config = dict(
    train_examples=195000,
    targets=['light from'],
    optimizer='adamw',
)
Rows from block 2 of a small image classifier, named by matrix and row number. Rows with one number belong to one neuron. Each number is 128 + 24 x the weight over its row's rms, rounded and kept within 0 to 255. All counts start at 0. Numbers have three digits each. After the name is the row's rms in percent of the matrix's.
After each neuron's rows are labels from the 100 images, of 14848, where the neuron reaches its highest value: "top examples" is what is common among them; "patch colour" is the nearest of a few named colours to the mean colour under the peak. Only what is clearly more common there than usual is listed. The data: rendered scenes of coloured solids on a plain floor. In brackets: how many of the 100.
# fc1: MLP up (model.blocks.2.mlp.fc1.weight, 384x64), inputs 0-63
# fc2: MLP down (model.blocks.2.mlp.fc2.weight, 64x384, transposed), outputs 0-63

fc1.354 095:149113116120133136112207140095156153143089125163118094115125146142139156096092125121153121103151140102126146161111077132147095147113162092111117101130163121127140154134139136086122101150151115
fc2.354 081:181118145130084135119185140128175116129121147127112120144111096120123128131106112117129121116136117198166106061132139145136154105170134158113152122100147126111119132115114130161079119131113129
top examples: light from behind the scene (53); twisted bar (33)
patch colour: pink (37)

fc1.270 074:148133131143130099127153135113134152150114131146142173105147094162133132109126182090092117136158138099153105102108133168110101136161094138161078097145133125111138172137143112168119088143110104
fc2.270 059:222127078063111120128132116142094120129116102132130113127128122142119128126113139068194138132145119136127135168130136133121122135082135125170134128135151130133120143133103125116160114136143137
top examples: purple object (56); its colour: purple (28)
patch colour: purple (37)

fc1.53 090:116117116143131080139131206123092097121153112092115103129137105109132122179148145121130097102139087155146105082154120121119108115144144144144121139090141141175132084112130123098134135133100143
fc2.53 104:053138203169148134111136166132156165132164149143110157148122128074153136122139121154126133139069119117112117124123132126125115129130153107113138113127102112118130119123163136143093123105115106
top examples: blue object (64); yellow object (48); its colour: yellow (27)
patch colour: blue (36); brown (31)

fc1.379 073:144149093135128157098149101139109119117142116144136173121102100154128100154144124136129072127143093113106108125146120173105109119125137132151154153154134105104137107121168075121141061162101119
fc2.379 047:198142144103153121131165132157174161135134077110108124151121127099153116129115113166148145121148096094122135099114166165113126118136106129164149121120151087141128114110078126149110118125097134
top examples: yellow object (57); its colour: yellow (26)
patch colour: brown (64)

fc1.1 109:122119127058152124171165139111154165156088113173121139129122139140171094151110125111132117129124092105115142136140112126102120111141161140132123097113144135153162162173128088095147123158115105
fc2.1 072:166131132090112128126133150125140104144119112140111100128136122175140120141103134169119095149113060144172146088123098147152156101167102138152150134161159134136170095135130122156134157094150126
top examples: light from behind the scene (55)
patch colour: pink (44)

fc1.91 087:089158135118119084139127135111101134138173135123134159116113136115150102115150153087127130122147120150102139065150133156178115130144135088105117145116170109086129137144171136181126102122151138
fc2.91 102:140127125161138125136117116144106160141164163123154138117120139091149145138164122036151147136156123100108136147146164111110105149071130134083126123100088133131111114113167138120117127134114149
top examples: purple object (78); its colour: purple (35)
patch colour: brown (64)

fc1.169 104:126135151082136129135178097111149176150094129163107089093158172114131125118097116142152110137130111109119130148100121129097099148136167128136120085119112129158146178139126135122165085136145107
fc2.169 108:174125152130114131120152140111152104119120130132113114127117135137144135126125096107107089130141077159182118077121147135174155099194142145133155123126182147137145115130137137164100165104114125
top examples: light from behind the scene (67)
patch colour: pink (44)

fc1.81 098:133120063131082171148103099097112148139145078142116176108121110137134123131119133148140142152097155139131105078163121194139112154116126096139135122130138122123119168134136154145129126128140093
fc2.81 087:128130101133103105142124134159097133101100157136143157124120162100133125086133124104132156100185180108082113174144127121088143121107143139118118149111119090084100170124119114098129115160110122
top examples: yellow object (82); its colour: yellow (36)
patch colour: brown (36); yellow (30)

fc1.128 107:131178081150141159101160120081133173145147082138134128111094086155152105120119144148094101133090147148118133109136122164148084102119128098148096144136142102124123126139152121139128090128109104
fc2.128 093:167141145074125107116111125162132107124139103152104136181137100104099074149093148153135157120163172133125137098136131141106130139085113123138124120131145081116111131133082126120130084162136113
top examples: green object (82); its colour: green (38)
patch colour: green (61)

fc1.109 096:109107116138147155110141169108103132134150109104165130119112099108147100130105104145115123126148104105129151163127123181124059118157159124149121159094160121150133122146142150097139087158081108
fc2.109 078:126181163132169104116132126143155152139138116152120116128154097092156093177145116154132125166142098166121160135117142142135117171092128137136167096129104124129138068091116137137108130098118117
top examples: teal object (49)
patch colour: brown (54); black (31)

fc1.80 109:097130166114124173146140037126102134124151152160137134124138167113127123086124137114117097118157147143130156145174105134130139114135157152110144145105099127106175139161164120142129139131120151
fc2.80 110:114105065154182134129103089127104121113133137109126143131125167121150143046142141124101122135145119095127120165121122105136110145132168114134109124153143179144137126157171137138120137111095132
top examples: blue object (53); orange object (48); its colour: blue (29); its colour: orange (27)
patch colour: brown (53)

fc1.376 060:132088148136177113169191142083132127109145134107129162120132104119163150121159121139143123076117127132145132093133137143170166106144130093124132133117134094109172162095133127144146118153157145
fc2.376 042:167102154148150142135164139117184131125175099110091138095112132104132190137140175055165141141113117130113118144152113114132131122115123107118117125111111146089117143128097129119099116124149124
top examples: pink object (50)
patch colour: brown (36)

fc1.245 059:114128139131113104138144141117081113140171129163155108131120162162115154162131166161119134134125131119132163124199105141158098119169125120112131115133152147152146127095117104130129087174132075
fc2.245 045:127127164143110126134126143139117154120140144188094155139132146122104128145116124121127136133089125102117128135141152121124136140028108126039119133088117147151127123109158135118119132120144123
top examples: purple object (62); its colour: purple (33)
patch colour: purple (34)

fc1.134 091:086122140107097160143119056078103158153119133133147108119129158141136135099110139135117155135138129152139145152164132123136135139154127175115140128112115115129186138166173111116146120184132126
fc2.134 098:106139085149152122124111083146143117097129142115111148131134149128169142028140157109089129127152114101116132133122104128123122123129154116128128132140133181131149121164185155142103121120113122
top examples: orange object (68); its colour: orange (43)
patch colour: brown (68); orange (25)

fc1.155 085:145096091156143141122143125106145141101141086126114147116128103140157120117137160137071103155075179151099115117160114180130143100137123178142115157102163120121112120138120110142164127140104121
fc2.155 066:183142121114125139118110133145115090119139130117083132145141111077119119099130143159126144138184160169116117120134138156107102178133137128093120108124144118110123118159085149128088075147091121
top examples: count: five (45)
patch colour: brown (42)

fc1.194 109:134140062131129154149140087117111137127150108159105169126068119161131088169128148140142118144107170147120104136130131169148103129126129149135147147119142099125158157141122120169105084155107117
fc2.194 106:158129100094097110128122113147129157122134127141161130139121114133100100087089138093170158121191170104099141120127150114123155125094106128115120131109132071114109152096112101122156093156138143
top examples: yellow object (85); its colour: yellow (56)
patch colour: brown (62)

fc1.252 090:117122148119113150121104183102118093120123107111128153112120147114121150200162119088101105104102127132147156098135077139134132097144146144129141144116152155153130111186127107122158133137082115
fc2.252 094:042105175165156151114113172124145117133169140125135169129125152100151118127136131187083131143099133107112118116120130101143120146145140104095121116131116085111128134127150129138097131107124139
top examples: count: five (50); red object (47)
patch colour: brown (58)

fc1.6 112:131129180122146068132141143100127169158126115105155149132135119144111107104154156102083080121137153145100137127111121144112139112176115084111129153117141083110129158122156115106132091144159142
fc2.6 109:159103088124098151140120129120127126140152119107137131133114113143086115205107134100136144130189157132113139116137147106136126130102094118104115125091136082121097159097104118114162115154166157
top examples: purple object (78); its colour: purple (53)
patch colour: purple (65)

fc1.313 091:113122132160140118124144107118096110118156112098166128102115110122162141143114122112114143089139047136135146147133147130127099110144178140127154157170134138074163137136132115108103145159085148
fc2.313 082:125111147150146117121139121143147180120146158133132162138104152084175124164164104086140116152177092127118140176110141115129142124104169107140160104116102131120146116095153145150115153085123133
top examples: black object (54); its colour: black (31)
patch colour: black (52); brown (46)

fc1.349 069:117121101121116161140170142111122122165130100137169107110134144125120100177114129116105074106142096129142181138136068146128095128105125136116103140109115118133110130205126119129115139143094118
fc2.349 064:098117097133176155108093133131116138140168108183101156158141138086109091151108139210099125152148117100122141127114149123141125148102117102102131117160144096156140117118118115139118140120136126
top examples: count: five (41)
patch colour: brown (36)

fc1.189 081:144138114108176172138095133124159099144121150114141087161137148129123150124142136141160108132144094047132132123106092115097131150147107116107159161112157112099117127187145143103125144122129131
fc2.189 057:113086142141158122115138116111138156132146137145177157201097125092143109106105106127106153097135133126153119143102121125104146100191148116132161113115143114081108148130100105150120132162115115
top examples: green object (46)
patch colour: grey (97)

fc1.174 107:128184071135128138122129119130127163154128144158126155110154114188134120148131153097113161144114166116134086074147147148155093148149095086127117121143147103146107125114121141166108113127124123
fc2.174 120:178106081098122090135111121121089124151106139135163138120131141147103102114128092079139144128171156127113148177132159115129133140083119148138111144117116123152093136093136078105163133149132145
top examples: orange object (49); its colour: orange (25)
patch colour: brown (39)

fc1.173 109:105101103117150133117121222135112121132128084119153102133129152120119128206115126091144111127125121124143142102129095101104138123129161116116140134110122123147098124119108141115127145149102068
fc2.173 132:045115157162172138111126168126143111128162140138089142125124162118145128127140131183088113145079121101127106144121108105150115133134156097106113122150132117130137131144178128145113135096122119
top examples: orange object (85); count: five (45); its colour: orange (35)
patch colour: brown (37)

fc1.153 095:143140133137127136128102149140096180153106150099143156139125119159095117128146197074135139097140153097138111098143130135179136138150104100099091135144127110121147100118120152147093101156137101
fc2.153 091:206123079078097107143138105112113129130109128154126106093130124139098118130119110061157123139142131165137152161123153137138142142082116148133115141139148159145118125092115111107156137126114152
top examples: pink object (69); its colour: pink (27)
patch colour: pink (73)

fc1.342 132:147116126184140156117100121129120100120121090125133177095090110131128137139110202083144102118154122112134151133109110174134170098137124120116138138123102113111124105169132098099111136166126133
fc2.342 138:132090107170109148142153139134132093137130155084117133082117173133128109101158080152110097133099112168135105129143142133139123155179161139175108106114153135136120126137124150127110156100100161
top examples: purple object (52); count: five (42); its colour: purple (27)
patch colour: brown (28)

fc1.378 069:150153080104109117112178097138150191129141115151138144113128094146101120176149152123136126147127159107120120112107141126076170129160127167127118133133142125138125154122146087123123071153129141
fc2.378 054:188112164107089111128129160109140116159129131145163129137124115190084103138118105091132113138138140106138139083137146114163152113134092143160124128113128104143118139121101078142166135132171131
top examples: blue object (53)
patch colour: pink (44)

fc1.219 092:133139122139128137183071113124114106089126137155097133134080112174140089137114173130169142143113079120096144092144134152111111107130142168101119152128138104099123114151118126125139089150111137
fc2.219 066:125121150130076122122144140113175131145112157152103141094124148141140128137157098115086126132169119128133129084134140160122130132196128170076130109124108140131104113122177124125081117142091134
top examples: black object (46); its colour: black (25)
patch colour: brown (47)

fc1.145 119:132079125117082139106145121139096163130123147166144119099109109129106163107137120130123108115141109141112126115083105118120125133124121172221126104147120110108126136150135105174130088137130163
fc2.145 136:122093125132123150111150157118127155122129155137149144144074155117117140099129123078143113149158122117129101156085102087159160131146170101187145104121135118089138151113128133163156149091139134
top examples: white object (45)
patch colour: brown (25)

fc1.158 109:114140128145133103142165061129064110113124175126099155105138147106125094075130136154110116117111153127109177131147142144118137110147137163118104122126145125152148150145175144134159128102128154
fc2.158 129:114100110171153157131106104131101107112130159103124147129116169115141145046145161084109129127103136092121095163132114116134102154136155109119092131126121176151134141167150131127115130120097132
top examples: red object (90); its colour: red (49)
patch colour: brown (46); red (45)

fc1.106 108:105125092100124181162131165127107142101147124130132156108158092170134147095141120124132116171150088072108101183115131119097138133163124102116150134148153117122109100160129094118132118129121133
fc2.106 115:104164141139165097134152103149178143123153103112122113125150092128181141083115166150140148113069125152118158115149098152100140112145094124140156150115095155097146104128139131127119094137136124
top examples: red object (51)
patch colour: grey (96)

fc1.335 112:126109108119159079160103122132102104117145159089122184098102133125143124124160108107163107112115150115114148117112157153111101089173163128126145129104161128099164130149146117184144113121121108
fc2.335 113:148096180162116149092108142137135145134182163127128171135093147108117128124138153041153145137153144111113085124125138094131124163095128119090125099105122137114120143123122131139121107129115132
top examples: purple object (67); its colour: purple (30)
patch colour: brown (49)

fc1.373 117:124154183129146116114164164098105150144112130129143168126154093148142122079124153095141106139161127121127104095090153177146117119125111120135110112120186098107175135142144134114122097139117105
fc2.373 134:182136110069133119136126105128150138106125099107150108135131095168108111184085139085170150128138153139117157131133126107126148115105098114139127141134126087103124141089110113119165101143161151
top examples: blue object (80); its colour: blue (48); its colour: purple (26)
patch colour: blue (66); purple (25)

fc1.309 105:128171062144111157124143110103128171122137103161122132124151119179133122158119145145093143122104158138109085105112109155122110140149115101145106117130159107163129134120089142172103101138115085
fc2.309 107:157102073110109103138110142135112122139129142145134151137123138125089099108119118139127135138203179119102129163128147098137126160096125128141088126111117084121098152103123079113170111141138150
top examples: yellow object (88); its colour: yellow (46)
patch colour: brown (51)

fc1.183 101:174123116149110073134143070121086142106165159119136139141128085150142125177166148079162102116116105125144116127131158150121164127142127152135142156141131128104151146134119113117156093142156117
fc2.183 119:143126170141078110117155132116149185149148169117182119111109118136126146120131112052165136137140124106117131123121164141112134115150101146106141105108108104076105140098145134138143118144146146
top examples: red object (85); its colour: red (37); sphere (28)
patch colour: brown (43); red (41)

fc1.279 086:124114152130131152116094190109128111124109113099118112135103155138129137205151128110142103132133107105141116076131126172116137113140152178114127115118156141113150134150159129111136138123060143
fc2.279 099:049114188149155142115112174121165133135143123139126168162122142100165118176128132187089132131113124104112127103124138109128116112156147104117136120135121090117129132123158120141099136121123116
top examples: teal object (82); its colour: teal (50)
patch colour: green (29)

fc1.201 094:155189125143129080111159131135117161138127184154143119115146066170120127141111150064097092113148119121118094152106124144132133125163160107122126112148143111115128120141134150120120100144145120
fc2.201 106:140156101077134121140115106127109155124087088146153113149141101134113098153077123100143159121146156144120160136115145122132133121071098130116128149141130093132103128073130089122172117164153122
top examples: purple object (70); its colour: purple (46); pink object (44); disc (32)
patch colour: purple (60)

fc1.95 088:160117134130134150107149164121103140131185101154137095123104173103145110146117137105104101099153109120131128134132085182074129114117125125167106151107122154153101106155157126126128144111092160
fc2.95 060:070137124167174138110109127133145132136155127125118128129128128083146117180130113193087128136167116104121114152110169124133088164143161101134134105135124095135121127151114145138087136109098105
top examples: teal object (55); its colour: teal (30)
patch colour: brown (28); green (25)

fc1.180 064:108095110155161095145159138130121071113143137125131102080165142131176110123090126142125136103124069105118123154126112165151129137117162140131135137119150129105132102097138129105131101183134087
fc2.180 047:087118149166124104144137117151163141123152145136136142121127137082183143140158127062140134153149100143109149136132148114123116156069147125125139118090075119136138094115136112129081132116107138
top examples: light from behind the scene (52)
patch colour: brown (65)

fc1.381 110:084141136157134152111127126116121096122171138148156123161123118126155137150077125138131106127138060158124140131130129119148126116148180133133137141116117117113162114108195119116148090142094077
fc2.381 116:076141118167135120154126113122148143153148150122116133097153138094180158130178122153102117149153090129111163131137154137122091138116139130140146120104091149134143080111182148126086146110115142
top examples: green object (49)
patch colour: black (45); brown (45)

fc1.318 093:140156152159145169138119145091148159142125088122126168106121124158144111092116149173106120149135133133150137075152123193143094126137100107146106126128151177110121152121152117132116092115102112
fc2.318 082:129126156083105113129126148146125109099121120146135136143125133107093107237105124146135154123150158122121120127132133141120147132101121144134121131126136037101116150106104113125132119152135139
top examples: teal object (67); light from the right (54); green object (47); its colour: teal (28)
patch colour: green (67)

fc1.239 113:139139080129145106093146090132078195113127174131134167111157102165131123168143116073146104161124108107131104158142146137136110103153097136131123140152127102096131127129127125132107125134133098
fc2.239 132:177132142119085099120149125117158177153133149126169120118119101138112140140130113049151137134180127122133157113126176147124134123123092152118138122101103103102101126079125112132144123150137147
top examples: red object (87); its colour: red (39); egg (31)
patch colour: red (59); brown (32)

fc1.132 105:125161134089124121146131112126093062125114116144154117100098129134096157144186134157151127117144150121150161150133109132154138154167082121099104103097177134148111143167128103112136130147138142
fc2.132 100:156099139109143151111097110134104130129140108152145155191115127111074084116097144105134149115079189111147111132111105114135135141123122112088111123135137121149107163144079104128143108159131113
top examples: white object (72); light from behind the camera (61); its colour: white (30)
patch colour: pink (48)

fc1.83 091:150144137124126125117138134155099210132087139103116120108164113151073150132125171119135117091111141082150122135121120180170118134140147096093118139135137122141121113174136104136104151125137135
fc2.83 081:168114147099093118133153137113150129145113114152109116128129099118117132248120125103117117144171122170151143119116156135137139126105117152102142122139140139129123109095090101120135143130122146
top examples: pink object (48); white object (46)
patch colour: pink (45)

fc1.55 084:116152126150161134152115095121092137134167144090151070116144129111126097083122120164143122118134100108147151125089146145154117181168184129085123129105134124128143122100123131150167142141134113
fc2.55 084:077115142142143110115123107145116169110151150166093142152114141098176144076135137083118125146122103081128128159095118116137132119094166113095147122158146165150147124138174110146125135109123116
top examples: red object (78); its colour: red (41)
patch colour: brown (50)

fc1.363 091:129100138132129091144091119136123154106153158153111157116151120110092147162099119152129099116083098155128117103123124105098169126084142160135129110133082125159140146070119133173130115134164143
fc2.363 074:099130153131069128136153156107140146148113158111179115091120130128116178084157128174149098143072109140120132138132117114143136104150122131164126136117107135093124127094139126104145163122176131
top examples: teal object (50); blue object (48)
patch colour: pink (53)

fc1.93 101:150187088125132102151118081126091122126141190143130125120124118162138126176124137055142113146147129133105116146157144161152128123134116147142131143118151062122146123152119140114147116138130112
fc2.93 109:129130125130094106137120106114137176149121136118159139127132116115099120088123086088120150135167149119117152111123170128137125140115096164094115125119109083097078130068170101134139105163124152
top examples: red object (100); its colour: red (64)
patch colour: red (89)

fc1.41 076:145149142104175125146167119097187123135095156159111137132142105106107118149070132124135146146139125103115138188095098142108130135112170113135101094147088108134148114122133119126132125142157088
fc2.41 070:158151135132083132121161135128147121133100120102111126129135119123137134079117099183121118102119103177167120060135148161133150096189117141135153141133172118100122120130151141138105119136150113
top examples: white object (46)
patch colour: pink (37)